config.yaml
targets: ["part", "finding", "side"]
arch: "resnet_bottleneck"
stem: "deep"
mixing: "mixup"
head_dropout: 0.1
init: "torch_default"
momentum: 0.98
orthogonalizer: "newton_schulz_5"
batch_size: 64
final_lr_fraction: 0.1
warmup_steps: 1540
weight_decay: 0.1
Rows from block 5 of a small image classifier, named by matrix and row number. Rows with one number belong to one channel. Each number is 128 + 32 x the weight over its row's rms, rounded and kept within 0 to 255. All counts start at 0. After the name is the row's rms in percent of the matrix's.
After each channel's rows are labels from the 100 images, of 14976, where the channel reaches its highest value: "strongest on" is what is common among them. Only what is clearly more common there than usual is listed. The data: simulated grey scan slices of phantoms with and without marks.
# convs1: 3x3 conv (model.blocks.5.convs.1.weight, 96x96x3x3, each kernel summed), inputs 0-95
# convs2: expand pointwise conv (model.blocks.5.convs.2.weight, 384x96x1x1, transposed), outputs 0-95

convs1.79 100 [129 108 125  99  97  93 173 133  52 107 155 111  97  60  62 157 128  57  90  77 143  88 122 122 140 138  80 128 149 103 149 140 114 110 113 149 110  76 108 116 157 134 112 133  96 146 106 129 143 116  70 182  76 150 133 138  93  59  92 204  98 147 119 112  86 126  68  98 148 140  96 119 145 158 115  80 132 149 116 157 136 152 214 156 121  92 105 148 164 117 101 121 126 104 145 137]
convs2.79 102 [ 87 128 128 141  69 115 105 117 128 173 163 128 166 124 123 157 101  88 128 127 117 128 128 184 120 128 122 128 128 109 128 110 120 141 128 128 128  79  99 128 182 128 255 128  68 223  93 139 144 128 127 171 128  48  11  88 131 128  96 121 140  58 153 128 156 141 128 128 117 150  95 128 137 128 114 128 128 128 128 128 167  86 128 128 128  53 152 128  89 109  70 162 128 128 128 101]
strongest on: bright spot

convs1.63 117 [101 111 131 139 111  94  88 118 127 119 131 159 115  99 133 143 170  76 118 139  94 102 130 224 135 130  95  99 156  94 125 189 154  94 110 115 136 130 128 173 145 161 107 149 123  63 143 134  82 153 117 118 126  76 137 175 107  78 143 195 103 171  51 104 127 115 112 169 171  64 149  99  89 128 117 133 101 146 115 136 116 110  85 116  73 135 150  92 106 106 113  43  89 100 131 173]
convs2.63 106 [128 128 156 176 118 128 154 191 178  42 111  79 108 128 108 126  82 133 202 128 128 128 184 128 130  73  68  90  98 111 133 116 128 128 146 113 161 204 196 100 157 128 128 128  96 183 223 113 158 142 130 127  48  95 128 139 148 111 128 161 182 149 162 176 133 128 111 139 225 150 151  59 103 128 108 128  63 128 127 127 116 128 115 138 128 128  79  74 128  93 128 128 106 116 137 128]
strongest on: chest; dark spot

convs1.29 104 [ 97  98  52 106  92 129 102 136 114 134 145 103 140 158  91 104 189 150 106 149 147  99 145 108  77 117  97 106 105 143 209 115 147 160 119 152 120 178 116 124 100 127 115 197 177 142 177 226 122 170 114 141  59 112 163 143 106 138 163  97 112  90 150 122 131 106 119 130 163 122 153 109 115 158 101 158 101 102 144 134 137  99 189 154 122 106  75  99 142  58  86 143 163 168 109 144]
convs2.29 096 [ 80  95 128 169 190 101 110 152 127 109 107 181 128  70 128  83 128 128 120  78 122 128 128 114 198 128 169 128  44 128 119 199 128 106 121 176 128 128 127 187 130 128 157 128 128 159 128 168 155 121 128 144  94 128 134  72 128 128 125 128 128 150  59 123 134  66 147 128 142 128 128 107 155 107 135 126 168 128 159  87 103 121 128 134  86 142  92  93 128 101 162 107 145  85 128 163]
strongest on: bright spot; head

convs1.91 124 [101 138  84 114 148  97 191 104 144 119 135  92 166 153 171 107 155 134 152  85 130 106 114 117 123  41 140  93 114 149  93 122  94 151 144 137 126 175 105 116 103 112 152 169 148  62 105  74 121 153  91 132 125  89 112 132 151 128  77 119 138 154 114 123 119  45 132 139 107 115 129 166 172 106 184 123 152 127 127 138  95   5 118 169 163 127 149 136 155 100 127 202 145 148 115  98]
convs2.91 097 [ 72 140 139 128 111 128 128  70 128   8 146  99 166 208 112 173 147 127 128 128 128 128 120 131 128 128   2 128  92 190  93 155  53 145 131 141  56 128 187 128 128 118 123 146 128 128 128 128 128 157 133 128 135  54 128 129 128 128 125 123 128 109  91 128 196 104  90 152 128 128 128 128 109 141 128 125 151 176 140 160 128 141 121 129 128 128 137 128 105 128 125 175 176 178 174  92]
strongest on: side: left half; ring

convs1.81 096 [125 125  91 173  94 159 133 150 124  94  98 108  87 138  92 131  99 149 110 105  88 127 110 103  82 165 105 112 143 124 150  69 134 128 144 122 154 108 159 131 122 167 140  62 165 181 164  86 145 145 113 194 126 131 131 112 158 126 133 145 123 131 250 117 116  97 142  94  65  97 150 113 132 155 126 139 114 137  88 132 123 101 245 119  75 125 143 166 146  68 125  86 129 109 126 110]
convs2.81 097 [ 78 128 128 128 141 129 165 128 192 128 123 128 148 132 113 163 129 128 126 223 170 128 163 128  90 128 128 128 128  72 113  82 128 131 176 134  80 141 128  99 213 129 128  95 128 128  41 128 128  98 128 130 196  50 128 128 128 128  85 186 128 128 137 128 149  81 119 138  78 128 126  77 119 128 128 199 187 136 123  99 178 141  93 128 128 128 128 159 178 128 123 120 128 162 193 175]
strongest on: side: left half; bright spot; chest

convs1.57 119 [140  96 158  96  75  90 105 170 160 102  93 108  99 133 164 140  96 121 146 138 136 134 120  96 179 142 128 115  44 168 155 148 143 144 109 108 136 208 113 135 100 140 137 168 172 176 117  89 140 128 139 117  94  97 159  98 123 197 113  84  75 138 176  47  96 148 136 102  94 171 189 100 111 140 102 188 139 170 158 147  86 140 111 137 115 143 151 121 147 137 199 142 121 161 147 119]
convs2.57 101 [128 128 136 128 176 128 128 128 153 128 128 146  67  86  87  99 129 153 128 128 183 140 202 128 127 130 165 128 191 128  60 128 134 128 127 128 128 128 203 106  80 128 128  99 128 128 161  56  64  87 128 128 151 169 107 104 128 117 128 116 128 128 159  99  93  94 128 187  94 119  91 170 124 204 128 137 123 162 149 128 182 107  95 128 178 176 118 148 128 128 142 134 129 113 128 219]
strongest on: several spots

convs1.92 097 [149 120 173 136 105 166 144 186 124 157 128 114 104 216 126 112 115 144  87 102 119 163 138 128  92 139 160 186 147 166 103 195 152 153 101  96 146 133  87 153 126  93 101 121 165 146 142 149  94 134  97 137 146 116 122 121 129 139 204 166 149 153 120 160 123 148  94 103 127 198 148 110 111 119 106 125 125  35 112 117 154 139  99  71  74 112 173 143  91 108 146  34  88 126 134 153]
convs2.92 101 [ 73 145 161 116 118 124 116 112 170 128 148 128 162  52 132 101 184 128 168 159 145 148 128 128 123 143 187 126 128 128 112  67 147  73 128 128 110  88 140 128 104 164  87 128 109 128 128 128 185 128 161 145 156 138 150 128 150 107 150 159 128 128 112 128  53 120 128 128 126 168  75 128 128  73 122 156 214 197 115 128 156 225 116  92 130 128 171 128 128 110 137 128 128 128  83 147]
strongest on: side: right half; bright spot; chest

convs1.33 097 [ 81 139 116  85 187 133 177  92 159 144  85 132  76 159 126  60  73 128 160 115 130 106 133 146 150 109 143 134  68 171 133 153 124 103 149 147  77 116 172 141 125 159 206 126 102 129 136 152  99 186 147 128 107 104  98 129 140 112 104 103 104  94 163 151 144  62 105 165  93 103 146  70 145 148 107 134 159  91 129 132 167  94  91  88 121 131 162 108 134 197 133  97 120 218 111 132]
convs2.33 097 [ 84 170  88 111 128 184 189 174 106 156 187 144  76 128 128 115 112 143 128 102 135 136  71 128 128 128 158 159 108 128 106 130 115 128 128 128 128 183 128 106 125 128 157 172 160 128 160 128 111 159 128 136 128 156 142 128 128 169 134  62  63  89 163 211 100 128 128 128 153 164  58 175 107 169 123 113 121 128 128 128  92  55  67 136 145 167 138 130 192 121 150 128 128  90 187 128]
strongest on: side: left half; limb; dark spot; finding: bright spot

convs1.32 073 [ 85 105  98  89 147  96 112  99 138  97 156 157  62 111 126 119  98 139  83  78 135 103 111 163 127 115 118 103 206 148  97  98 174 171 126 158 181 167 179  95 111  82  89 167 193  85 125 119 116  93  97 158 144 146 147 121 139 194  97 159 161 143 134 132 101 184 108 128 122 108 164 156  42  88 100 124 105 114 135 111 112  83 151 122  85 120 102  94 126 122 171  73 138 112 121 104]
convs2.32 102 [130  86 128 124  91 128 134 108 128  98 128  54  95 100 166  54 150 173  74 123 139 133 128 145 134 103 128  99 102  68 115 128 152 128 100 128 128 128 185 107 159 101  84 128 112 127 113 125  83 121  92 128 128 134 128 176 160 128 142 102 128 128 180 128 115 125 128 164 113 166 147 119 141  91 108 156 141 142 119  98 132  92 128 204 128 127 205 110 162 140  91 128 115 128 128 158]
strongest on: ring

convs1.12 107 [138 129 142 136 198 117 152 171  74 125  97 160 147 144 122 118  90 114 101 104 129 128 149 130 167 129 138  86 112  71 143  96 136 120 110 139 145 115  96 113 128 155 100 103  72 177 136 150  71 140 131  81 122  56 118 156  50 175 121 103 120 167 156 119 123 200  46 204 122 100 161 108 121 127 112  69 136 101 136 112  95 129  92 155 135 130 151 123 124 125  41 157 130  90 143 156]
convs2.12 106 [122 128 128 185 175 128 100 128 133 114 128 190 121 180  88 149 133  62 102 163 122 176 117 164 127 205 145  85  95 102  77 128  86 128 128 128 140 156 128 128  89 104 130 128 125 139 128  63 128 157  86 128 132 132 127 128  86 128 128 128 128 128 128 172 164  96 170 128 107 108 189 134  88 128 119 199 128 128 128 124 135 173 122 128 141  85  88 124  84 115 152 128 128 141 128 124]
strongest on: ring; side: right half

convs1.76 101 [ 94 129  76 155  94 141 150 111  88 152 152 179 112 188  88  84 132 153 129  60 177 141 141 115 104 153 133 115 122 148 134  66  88  89 143 167  61  34  85 123 109 120  80 135 124 124 137 147 165 108  93 157 155 107 128 114 175 123 157 154 102 139 185 121  94  82 128 119 124 169 128 176 141 100  95 121 145 131 114 160 143  54 192 109 127 135 132 144 172 122  67 131 110 108 123 103]
convs2.76 095 [143 203 110 109 170  77  86 128 116 128 128 128 128 206 142  38 128 181 112 177 158 122 128 116 128 128 173  80 153 128 128 128 128  53 128 128  93 128  79 128 128 128 114 115 128 119 128  65 202 176 128 112  94 129 128 168 128 128 198 161 185 103 153 114 128 128 181 128 128 155 137 128 128 109 128 164 142 123 125 206 117 134 128 128 128 110 133 128 128 128 128  60 146 174 110 206]
strongest on: chest; side: right half; bright spot

convs1.78 096 [150 155 116 128 115 169 101  97  99 102  36 156 104 156  95 140 115 129 129 105 101 155 133 162 152 146 158 159  84  95 115 104  81 171 133 120 146 191  83 143 142  67  87  93  72 111 175 120 141  84 121 131 122 114 109 157  94  89 140 114 121 130  89 166 136 144 141  77 130 171 156 102  90 170 134 164  85 218 146 143 117 124 150  90 107 141 109 139 149  59 136 123 156  51 123  99]
convs2.78 104 [199 128 133 128 163  98 107 128  89 168  89  75 159 144  67  87 128 129  61 192  75 160 128  93 128  93 128 128 128 171 121 112 127 148  94 161 100 167 128 128 131 149  67 128 149 128 133 128 136 128 110 171 120  75 113  66  66  90 191 128 128 127 128 117 182 107  60 116 102 142 141 121  51 128 128 151 189 155  94 130 128  53  97 128 128 146 128 115 147 106  97 107 128 128 148 115]
strongest on: limb; side: left half

convs1.93 093 [125 142  99 155 122 129 145 132  99 142 114 173 129 158 115 154 152 127 151  83 135 130 147 132 139 131 181  87 213  97 110 125 191 165 159 129 140 125 110 104 110 153 159 122 124 135 190 146 124 176 155 139 143  38 143 175 157 169 120 139 164 223 178  84 155 100  91 169 102 142 149 126  88 142 149 116 121 135 208 136 173  51 127 122 149 154 107 117 125 100 111 164  79 118 121 130]
convs2.93 099 [128 140 168 135 105 165  61 188 128 128 120 139 123 128 135 128 128 157 128 136 128 188 128  86 128 128 128 112 175 128  87  84 128 119 132 128 139 126 157 141 116 130 104 140 128 128 133 122 128  83 122 122  73 128 128 128 163 127 128 128 112 142 114 184 148 128 177 128 123 134 128 128 163 174  82 121  99 128  84 169 146 116 149 128 128 126 119  77  98 110 121  66 128 128 128 124]
strongest on: chest

convs1.7 104 [160 127  63 120 227 152 141 106  79 142 127  93 134  90 137 134 112  96 140  98 108 141 128 145  98 165  94 133 204 118 123 122 134 140 123 121 136  64  81 134 121 134 136 111  56 157 144 119  83  92 194  98 156  99  85 125 116 178 174 107 160 130 115  84 134 160 135 204 110 142 133 168 122 125 127  99 114 126 127 118  87 111 112  98 103 125  91 145 135  68 122 165  88  41 135 144]
convs2.7 090 [ 92 174 113 169 128 128 128  65  18 102 128 128 184 170 223  99 146  74 147 128 182  75 169 145  76 175 128 103 128 128 128 128 128 168 128 163 137   0 128  83 128 149 133 128 110 128 123 100  91 153  87 135 104 128  87 121 128 105 142 128 126 127  78  88 185 128  86 144 102  93 128 143 116 128  89 156 128 128 124 186  67 106 162 128 151 128  97 173 114 176 128 182 128 130 117  74]
strongest on: ring; side: left half

convs1.1 087 [139 127 131  96 112  77 127 129 146 104 115 120 104 165 101 122 165  78 107  99 158  99 141  94 124 180  86  96 121  90 204 130 160 131 100 161 120  22  87 110 146 161 143 176 160 158 112  79 110 132 101 139  70 121 118  96 142  91 143 109 119 169 225 149 118 124 109 103 151 138 128 133 136 125  81  95  59 104 182 160 138 137  57 136 148 152 116 100 130 136 142 106  87 126 137 165]
convs2.1 102 [115  81  82 136  95 125 100 128 128  74 136 128 151  57  83 128 212 129 144  85 128 148 118 154 118 163 120 130 192 128 128 174 132 155 128 128 128 128 128 128 133 128 128 146 133 128 151 128 143 207 134 128 191 128 167 128 128 123 128 128  64  92 131 157 165 126 128 128 135 198 128 196 128 117 128 183 102 160  89 128 128 195 128 128 116  78 106 135 206 128 133 157 128 220  94 139]
strongest on: crack in bone

convs1.54 110 [132 176 117  95  96 191 139  86 114 166  88  99 122 115 130 145 161 131 137 119  90 172 127 135 138 132 109 146  55  96  70 151 127 121 133 108 132 142  65 131 118 130 119  70 102  73 178  91 105 124  98 150 112 124 154 191 167 123 166  97 185 168 122 188 188 147  46 107 132 217 117 132 119 120 117 122 106 172 167 126 135 108 105 138  95 156 117 160 140 100 118  97 141  78 122 142]
convs2.54 095 [151 111 118 149 128 128 128  60 124 128  94 142 150 159 128 143 128 216 128  59  93 179 116 102  88 147 131 144 128 128  99 191 171 128  57 128 150 128  76 105 113 128 128 128  92 128 116 128 167 222 161 184 109  86 127 196 128 128 111 128 128 128 110 121 141 128 128 142 128 128 115  94  73 128 104 156 148 128 128 180 157 128 128 138 128  97 128 168  87 128 205 124  78 181 128 114]
strongest on: chest

convs1.56 108 [137 111 137 126 137 143 102 121 156 118 136 101  55  56 105  81 124 131  89 184 122 150 127 144 125 177 128 124 101  99 142 111 151 118  91 142 144 154 235 116 122 143 132 182 132 145 151 124 122 110 137 122 100 112 137 144 102 122 125 108 110 178 223 125 134 117 129  98 111 152 131  99  87 140 121 222  93 127 143 116 177  81 115 139 109 125 111 111 218 106 138 103 177  54 116 135]
convs2.56 103 [171  79 116  94 151 128 121 140 135 164 149 128 134 134 128 226 128 128 112 123 184 102 128 128 117 137 192 166 179 206  94  70 135 181 125 128 138 128 167 128 154 174 129 128  80 107 121 121 134 150  53 162 139 128 128 150 100 123  74 114 128 128 165 141 128 125  32 172  90 147 158 113  54  85 140  76 103  91  50 154 167 128 128  83 128 142 166 113 152 118 128 183 128 111 128  83]
strongest on: chest; several spots; side: right half

convs1.41 109 [ 95 103 103 129 152 165  69  83 149 114 162 171 109 131 170 148 127 162  92  58  73 168 118 150 165 127 157  51 117 101  86 105 121 130 126 116 106  60 176 122 132 157  90  85  65  51  90 130  94 113 142 135 128 127 105 135 111 165 116  97 141 121 184 137 172 146 117 113 114 189  71 149 124 113 155 139 135 154 166 126 114 123 157 127 113 154 146 101 147 108  69 135 110 122  61  90]
convs2.41 097 [128 128 128  88 129  88 128 102 132 128  96  73 112 137 130 128 128  92 128 221 146 143 132 108 187 128 157  85 148 181 128  21  96 128 128 131 194 128 152 128 128  93 128 124 142 128 128 104  81 187 190  72 107 147 110  38  90 204 128 128 128 128 145  57 128 112 132  78 128 133  69 110 124 128 135 128 128 159 128 157 128 154 179 128  78 120 125 137 144 183 128 128 110  96 128 139]
strongest on: side: left half; limb; ring

convs1.30 086 [113 145 110 123 175 105 103 183 156 144 162 136 157 171  53 198 129 160 151  54 139 129 147 144 111 136 115  97  99 169  64 192 164 100 140 132 143  98  99 148 118 158 105 131 124  97 109 128 168 119 167  66 153 119 101  84 101 160 124 151 110 147 119  66  91 161 114 118 112  96  71 147 127 149 143 153 153  96 127 142 118 167 176 139 154 119 183  98 145 154 133 213 106 102 117 170]
convs2.30 107 [126 128 158 138 128 180 107 145 100 147 174 128 128  65  98 132 128 140  68 131 118 118 193 146 128 128 144  44 103 128 144  92  96 128 121 128 128 167 137  95 100 133 182 128 126 105 159 128 131 141  60 128 128 126 126 128 160 150 128 171 120  90  99 128 128 115  81 158  44  50 126 180 128  72 198 149 110 128  88  51 128  67  84 128 135 127 155 152 128 128 128 160 154 166 138 198]
strongest on: bright spot

convs1.0 092 [183 171  81 166 149 151 148 100 148 124 182 155 142 144 176 173 126 159 137 123 107 163 140 129  63  99 116 111 113 138 207  78 136 158 106 129 135 106 110 137 170 176 141 145  91 115 183 190 147 172 169 130 117  92 159 141 127 156  95 142 139 130 171 113 145 185 128 152 159 113 162 165 143 180 174 144 158 157 142 148 154  96 220 144 154 118 137 108 138 125 132 197 153 132  81 121]
convs2.0 095 [208 128 128 128 113 105 142 128 107 125 153  98 128 128 100  78 167 136 128 214 105 126 135 127  53 127 128 128 136 170 128  88 185 128 128  98 128 141 103 129  96 185 104 128 232  74 101 141 146 177  68 146 128   8 128 158 128 128 120 104 128 128 128 128 140 128 116 107 128 151 128 144 128  55  68  89  91 128 104 128  79 128 117 174 169 128 128 121 128  98 157 128 118 128 128 128]
strongest on: chest

convs1.10 096 [105 160 191 124 131 150 171 166  64 137 145  85 171 117 126 131 165 132 112 154 137 118 134 134 111 125 162 143 138 134 185 114 152 180 115 123  72 104 122 104 166 178 137 155 130 123  97 112 162 146  92  76  82 153 115  94 166  95 122 133 100  96  79 134 154  84 110 146 146 128 119 179 162 124 115 106 154 138 111 125 242 107  92  94 181 107 147  95  66 144 138 174 147 107  59  96]
convs2.10 098 [128 133 128 128 126 134 121 114 128 141 120  86 128 128 128 128 158  93  89 123 116 154 128 128 128  78 154 134  92 110 154 128 106 128 128 128 121 128 128 128  81  95 197 175 107  72 128  84 102 128 128 128 109 128 128 128 128 227 105 128 119  79  80 128 142 157 125 108 128 128 233 187 177 169 128  81 135 104 114 169 183 140  61 150 105 126 169 128 142 135 144 180 119 100 151 128]
strongest on: bright spot; chest

convs1.31 099 [129 134  91 150 141  80  72 167  72 110 165 125 124 137 128 168 122 103  76 158 109  91 120 127 165 135 147  57 147  93 191 138  93 115 101  62 103 109 156 132 170 168 175 103  68 115 134 160 102 165 130  97 133 118  91  96 117 141  31 135 103 109  80 132 108 112 109 112 175  89 138  77 115 109 137 102 145 100  93 165 138  82  88 131 126 150 119 123 130 138  68 152  99 122 101 187]
convs2.31 099 [114 144 132  97 128 164 144 145 194 128 165 140 128 128 147 128 128  96 111 128 128 151 128 128  87 128 171 128 134 121 134 128 132 126 128 144 107 175  99 128  77 136 101 142 128  70 122  92  28 137 141  77 128 129 120 128 128 128 108 128 106  75 105 143 120 128 117 128 148 144 192 128 106 128  53 181  49 128  99 200  29 180 121 111 119 128 121  56 167 128 128 166  61 128 128 134]
strongest on: dark spot; limb

convs1.43 085 [134 121 124 130 138 140 169 194 179 155 137 118 100 124 157 112 149 130 155 160 123 127 120 124 152 140 121 188 166 137 131 114 143 128 122 153 126 178 152 134 137 161 137 187 192  60 168 151 122 128 181 176 113 162 114 147 143 180 157 172  88 141 174  76  96 106 131 135 111 145 147 122 115 130  89 230 122 175 125 130 111 106 201 112 142 123 161 126 201 157 200  99 116 161 110 104]
convs2.43 092 [150 154 180 128 128 128 175 143 117 108 128  66 115 136 173 128 128 120 164 128  90 165 175 128 134 125  68 135 128 132  90 128 152 128  93 110 128 128 127 128 167 128 152  95  99 128 128 128  52 128 128 161 128 155 160 128 136 106 130 128 128 171 111  65 163 128 128 173 186 123  81 128 122 128 112 133 202 128 129 156 128 163 129 128 128  98 200 128 104 158 128 129 135 158  78 122]
strongest on: several spots; chest

convs1.64 096 [129 138 204 103 152 114  98 186 198 126  75 128  73 165 210 115  84 151 137 155 154 123 127 141 155 183  96 156 153 184 168 187 141 112 112 128 192 132 153 151  98 123 125 135 174 152 140 105 153 111 148 116  86 127 140  79 100 193 167 104 110 168 105 103 103 163 155 180  97 115 159 148 129 123 126 148 136 162 136 110 144 137 121 156 131 122 170 132 142 139 217 117 135 133 158 157]
convs2.64 094 [128 128 119 183  37 161 128 150  79  70 109 109 128 140 128 128 128 220  96  66 124  71 103 167 130 128 137 128 127  25 111 144 123 128 123 173 149 162 143 171 128 128 165 158 137 196 138  85 105 128  92 128  94 137 117  90 122 132 128 128 162 139 128  51 128  97 161 162 128 128 144 131 103 120 100 164 128  33 128 128 175 165  76 127 103  76 128  65  72 125 175  99 128  70  86  66]
strongest on: several spots; ring

convs1.45 108 [129 129  97 157 162 191 195 168 116  98  82 123  95 136 150  88 105 144 109  78 122 154 124 109 130 121  76 157 113 116  77 135 132 138  83 142  94  88  79 124 147 170 163  69 103 166 118  65  96 159 176 124 124 126 122 106 162 102 105 142 141 136 113 143 153  86 224 119  81 177 135 113  93 105  92 137 137 127 156  88  93 135 120 134 131 129 113  86  80 118  91 138 106 211 133 173]
convs2.45 110 [139 194 128 128 128 112 165  56 128  60 128  43  55  83 188 128  59 128  97  89 128  87  64 103  75  81 128 128 102  81 134 128 105 114 184 128  93 154 145 128 136 125 122 117 160 128  96 114 108 128 128 140 128 103 118 129 117   5  71 128 128 144 128 147 128 111 165  72 127 146 109 143  91 145 158 150  75 157 170  26 124 110 213  78 136 128 153 111 128 132  40 152 128 128 128 128]
strongest on: dark spot; limb

convs1.14 088 [130 103  80 138 163 159  86 113 102 136 163  94 101 169 140 143 145 145 110  91  86 110 137 173 122 139 138  81 137 120 156 144 123 112  91 111 112 130 123 161 148 192  95 160  51 123 134 170 139 138 190  61 106  92 101 120  86 116  55  83  95 116 181 124 124 189 122 182 157 110 103 138 103 147 131 118 162 134 119 169 146 125 124 125 177 143 112  72 105 105 116  93 212 188 130 159]
convs2.14 095 [ 46 106 150 161 170 128  99 128  71  97 185  95 128 168 104 128  76 128 125 153 128 129 128 152 128 147 144 120 128 128 128 134  61  88 157 148 142  73 175 128 124 128 128 166 147 133 136  92 128 148 128 176 174 191 214  96 128  98 174 165 158 178  97 107  55 128 128 128 185  84 123 128 157 190 167  92 152 176 135 175 138 104 128 112 127 103  79  97  49 128 113 167 128  77  81 150]
strongest on: limb; side: left half

convs1.51 111 [140 149  64  79 255 119 109  98 103  95 136 115  80 129 109 118  97 143 117 112 125 137 141 145  85 112 161 140 182 142 159 105 152 125 131 142 179 126  96 140 141 179 139 158  84 225 119 132 142 146 192 134 123 140 162 156 124 141 118  89 113 108 123 150 111 125 149 194 116 152 173 107 115 108 158 124 117 135 120 113 184 142 201  98  97 106 143 113 128 175 117  78  80 137 141 113]
convs2.51 107 [ 69  43 146 157  97 152 145  78 128 139 194 114 159 128 128 160 136 115 128  85 130  72  63 128 128  78  46 128 120 128 128 115 155 110 108 170 128 161 128 140 131 181 128 149 101 128 128 128 128 200 125 133 125 143 128  66 128 128 159 184 128 128 128  99  88 155  66 144 141 128 128 128 117 126 151 174 163  86 128 119 113 121 103 128  96 135 128 188 170 127 128 128 128 125  99  64]
strongest on: chest; ring

convs1.21 108 [121 123 143 108 154 146 114 214  57 103 165 109 124 219 137 130  91  92 163 134 106 117 129 161 139 147 113 175 118 170 119 154 129 107 117 128 113 213 142 100 111 131 116  93 154  98 134 126 125 132 136  96 141 160 118 119 146 144  68 110 114 111 142 165 117 159 140  81 128 107 122  84  92 110  76 144 136 154  86 142 134 128  80 149 122 138 220 107  85 155 194  83  94 181  97 168]
convs2.21 099 [106  60 153  42  88 128 128 128 148 128 128 128 203  77 150 128 219  64 128 170 170 128 110 131 128 128  53 203  99 158 159 128  64 217  59 128 147 165 128 128 147 152 101 123 128 115 199 151  97 107 111 128 128 128 128 140 128 138 103 126 123 146  98 128 139 128 143 120  99 160 128 128 213 128 128 218 128 128 103 128 128 124 112 159 109  93 128 129 107 128 164  73 128 128  83  97]
strongest on: side: right half; bright spot; chest

convs1.67 105 [ 98 127 128 114 113 128 124 134  50 122 130 131 151  73  63 180 135 123  94 101 136 134 128 120 119 153 105  97 118  94 131 128 139 101 114 108  95  53  72  92  90 143  79  89 102  79 111 170 138 139  78 129 139  70 132  79  92  59 131 163 109 115 108 100 150 111  82 143 116 124 145 207 127 112  68 132 119 105 153 142  94  85  64 111 112 142  97 106 134  55 100 116 132  75 121 131]
convs2.67 092 [ 69 121 123 160 138 128 128 161  93 128 161  99 107 128 173 146 128 171 128 128 128 154 128 128 128 128 141 128 105 147 128  95 145 178  85 196  89  89 127 134  88 128 181 155 128 194 128 128 128 124  91 167  62 179 142  85 118 128 135 152 139 149 138 128 144 134 100 107  72 137 128 160 195 128 193 128 128 128 185 128 128 146 141 128 128  92 176 128 128 204 116 128 128 141 128 168]
strongest on: ring

convs1.74 111 [143 118 110 129 143 126 196 167  72 106 113 146 127 161 121 141  87 137 138  47 117 135 128 154  87 151  89 105 138 101 100  62 135 137 120 170 111  64  55 122 131 160 159 103 148  90 162 114 123 109 166 132  53 196 125  85 173 139  65 167 134 135 160 110 113  61 125  99 122 132 132  67  74 143  95 140 125 132  92 115 142 132 178 138 154  94 114 101 174 124 120 104 102 142 130  92]
convs2.74 103 [ 74 128 130  91 113 159 136 200 111  67  68 121 128  77 128 128 136  78 128 128 109 128 113 144 148 161  46 160 128 128 127 128 131 128 144 138 113 120 128 155 128 128 172 142  99 130 147 128 112 110 183 128  70 135 124 193 128 102  94 128 128 121 115 164  82  93  93 133 137 160 128  61 104 128 128 170 196 145  90 128 128  54 124  78 102 159 120 125 143 150 114  83 128 121 173 136]
strongest on: dark spot; bright spot